From a checkpoint of a small audio frame classifier: arch tc_resnet, 10800 steps.
Rows from block 4 of a small audio frame classifier, named by matrix and row number. Rows with one number belong to one channel. Each number is 200 + 30 x the weight over its row's rms, rounded and kept within 0 to 999. All counts start at 0. After the name is the row's rms in percent of the matrix's.
After each channel's rows are labels from the 100 clips, of 14848, where the channel reaches its highest value: "loudest band" is the band of the loudest frequency at the time of the peak. Only what is clearly more common there than usual is listed. The data: drum patterns on synthesised drum kits.
# convs0: first width-7 conv (model.blocks.4.convs.0.weight, 192x192x7, standardized in use, each kernel summed), inputs 96-191
# convs1: second width-7 conv (model.blocks.4.convs.1.weight, 192x192x7, standardized in use, transposed, each kernel summed), outputs 96-191

convs0.57,080,214,140,225,197,199,165,187,189,195,234,248,239,267,183,219,235,197,153,203,182,160,182,203,223,226,171,211,148,172,198,265,191,208,201,191,185,244,182,230,210,206,184,215,226,202,228,236,204,215,177,180,215,204,160,262,217,172,238,208,181,231,169,183,170,222,196,205,230,202,214,206,205,202,197,214,160,211,200,171,220,233,220,240,211,232,204,194,233,189,250,197,181,263,186,199,152
convs1.57,100,173,168,176,121,182,198,174,191,173,232,187,189,195,158,186,203,207,208,194,187,133,203,180,159,212,219,148,207,203,240,212,182,219,206,193,222,183,143,207,144,166,181,218,188,158,191,199,201,221,238,232,162,265,228,196,213,200,180,157,226,200,222,232,167,197,188,231,189,258,222,181,241,212,195,198,199,211,168,145,184,113,194,205,170,239,246,185,154,156,157,169,171,184,222,191,216
loudest band: 4000 to 8000 Hz

convs0.159,098,219,275,221,160,223,172,209,203,210,182,169,200,211,189,175,195,190,166,157,196,189,219,146,204,206,235,170,200,94,173,224,188,173,202,184,174,221,168,244,193,203,197,213,213,200,178,154,235,211,208,164,194,223,196,175,244,214,230,163,147,198,293,203,200,208,205,177,237,252,245,197,175,189,176,208,196,209,188,145,208,124,240,224,194,188,178,165,207,164,284,180,201,187,254,193,178
convs1.159,097,166,183,186,201,163,201,170,199,174,139,169,230,203,207,209,209,190,209,177,175,215,193,187,212,192,160,200,186,185,227,176,198,163,181,208,231,236,203,188,169,171,207,203,191,205,205,187,161,223,188,205,155,188,222,168,207,170,121,203,216,165,172,169,166,185,186,152,170,154,163,194,146,213,159,210,175,166,172,144,204,208,174,174,137,214,214,217,222,193,98,198,186,221,198,226,172
loudest band: 4000 to 8000 Hz

convs0.43,097,209,95,161,188,209,197,244,224,206,244,215,204,189,182,226,225,166,185,156,190,234,201,201,205,227,195,174,191,187,197,206,149,243,232,222,174,202,196,248,177,196,185,197,230,167,193,198,198,224,234,161,223,221,192,197,184,208,230,185,168,234,285,206,223,222,183,184,183,171,195,158,173,192,220,185,182,204,185,180,187,216,190,219,192,182,195,223,172,218,409,188,146,206,188,169,192
convs1.43,158,90,186,212,104,33,33,83,134,82,154,158,170,214,172,206,193,210,213,218,201,218,206,173,217,210,209,209,212,225,200,174,213,217,171,223,170,171,205,198,194,210,201,206,211,206,222,193,216,207,198,162,160,171,189,172,191,192,138,194,196,220,195,210,169,192,205,248,198,229,212,221,208,202,206,214,194,202,224,199,198,232,233,212,203,226,208,210,217,215,227,211,190,183,181,208,214
loudest band: 4000 to 8000 Hz

convs0.30,104,202,206,220,167,220,216,193,198,205,255,186,245,198,190,215,196,237,170,184,208,166,150,220,209,160,239,112,150,163,158,236,203,232,202,219,261,199,228,183,163,254,172,233,208,177,217,170,215,226,159,211,201,221,164,245,205,207,216,196,192,200,261,161,167,225,251,226,220,162,193,227,220,164,198,209,236,194,182,227,203,212,204,196,177,192,217,199,222,287,139,211,180,166,206,193,227
convs1.30,101,129,255,180,219,140,219,117,181,144,220,203,196,223,207,106,211,183,133,229,176,159,181,186,244,231,214,290,211,271,187,216,193,203,219,194,187,209,225,179,231,193,224,166,235,265,208,202,214,167,193,221,226,225,192,189,219,227,226,206,194,230,183,217,166,250,192,221,174,207,206,200,204,195,212,220,197,226,200,213,212,173,163,186,166,200,146,210,201,222,154,192,167,219,157,135,200
loudest band: 4000 to 8000 Hz

convs0.156,115,189,202,273,212,184,187,224,230,195,184,247,199,215,192,210,196,193,212,185,168,205,188,165,225,211,237,231,164,197,175,232,164,178,176,206,186,215,188,223,156,213,253,254,209,167,234,225,204,193,197,211,179,210,221,221,183,218,183,209,174,175,220,183,195,230,186,220,195,173,226,239,171,148,192,119,250,180,177,183,159,167,207,204,221,193,189,226,212,229,289,199,109,182,198,188,202
convs1.156,093,150,237,123,192,154,154,189,160,164,161,164,181,206,191,188,185,189,182,193,201,233,218,222,247,171,206,196,210,166,187,180,200,191,193,201,215,204,224,219,206,220,202,193,244,162,231,231,191,205,175,174,217,219,237,233,186,253,242,237,210,229,244,232,214,170,192,244,219,239,196,280,187,219,200,165,169,180,167,238,192,185,200,195,218,206,155,156,192,203,180,207,210,187,195,222,244
loudest band: 4000 to 8000 Hz

convs0.56,090,193,190,255,220,199,291,225,175,224,199,188,178,123,229,171,156,204,215,191,177,184,133,185,203,226,159,229,242,99,256,195,201,201,183,218,204,204,197,182,215,161,238,205,214,223,170,183,208,255,242,185,237,199,234,235,175,201,218,216,242,203,156,183,120,194,197,254,223,205,194,198,209,198,212,168,171,183,187,126,219,185,198,174,252,217,208,175,204,169,261,179,192,195,222,198,139
convs1.56,103,145,109,184,158,164,117,145,179,157,213,171,206,178,231,154,200,232,216,253,178,253,178,181,284,202,148,163,207,259,180,248,208,223,228,215,182,220,173,223,218,194,206,181,180,209,185,177,228,193,216,229,208,201,213,200,203,188,203,215,173,176,171,193,190,200,162,197,191,180,168,130,188,219,236,199,227,227,200,222,205,187,184,198,234,207,183,218,264,248,139,214,238,180,252,210,211
loudest band: 1000 to 2000 Hz

convs0.107,128,222,353,184,205,220,229,199,171,189,235,201,199,188,196,204,179,195,129,163,211,184,230,183,193,206,204,264,186,170,201,238,195,200,207,214,153,217,212,222,187,208,216,181,177,242,203,133,204,185,167,163,205,209,160,197,213,197,260,210,241,168,192,209,222,180,208,220,208,206,165,193,200,167,217,187,194,211,206,104,213,136,192,204,222,164,236,175,198,200,116,212,280,185,219,266,222
convs1.107,158,273,186,202,179,248,214,239,196,246,236,263,268,208,187,186,220,175,191,217,196,153,206,177,165,169,175,207,215,196,217,230,197,204,207,202,245,205,235,216,184,214,206,180,190,184,195,218,182,217,233,215,213,183,215,182,202,196,194,206,223,104,187,163,209,232,159,161,179,129,150,190,198,207,197,194,183,178,204,189,186,181,159,193,222,139,164,179,154,116,310,124,200,199,145,248,54
loudest band: 4000 to 8000 Hz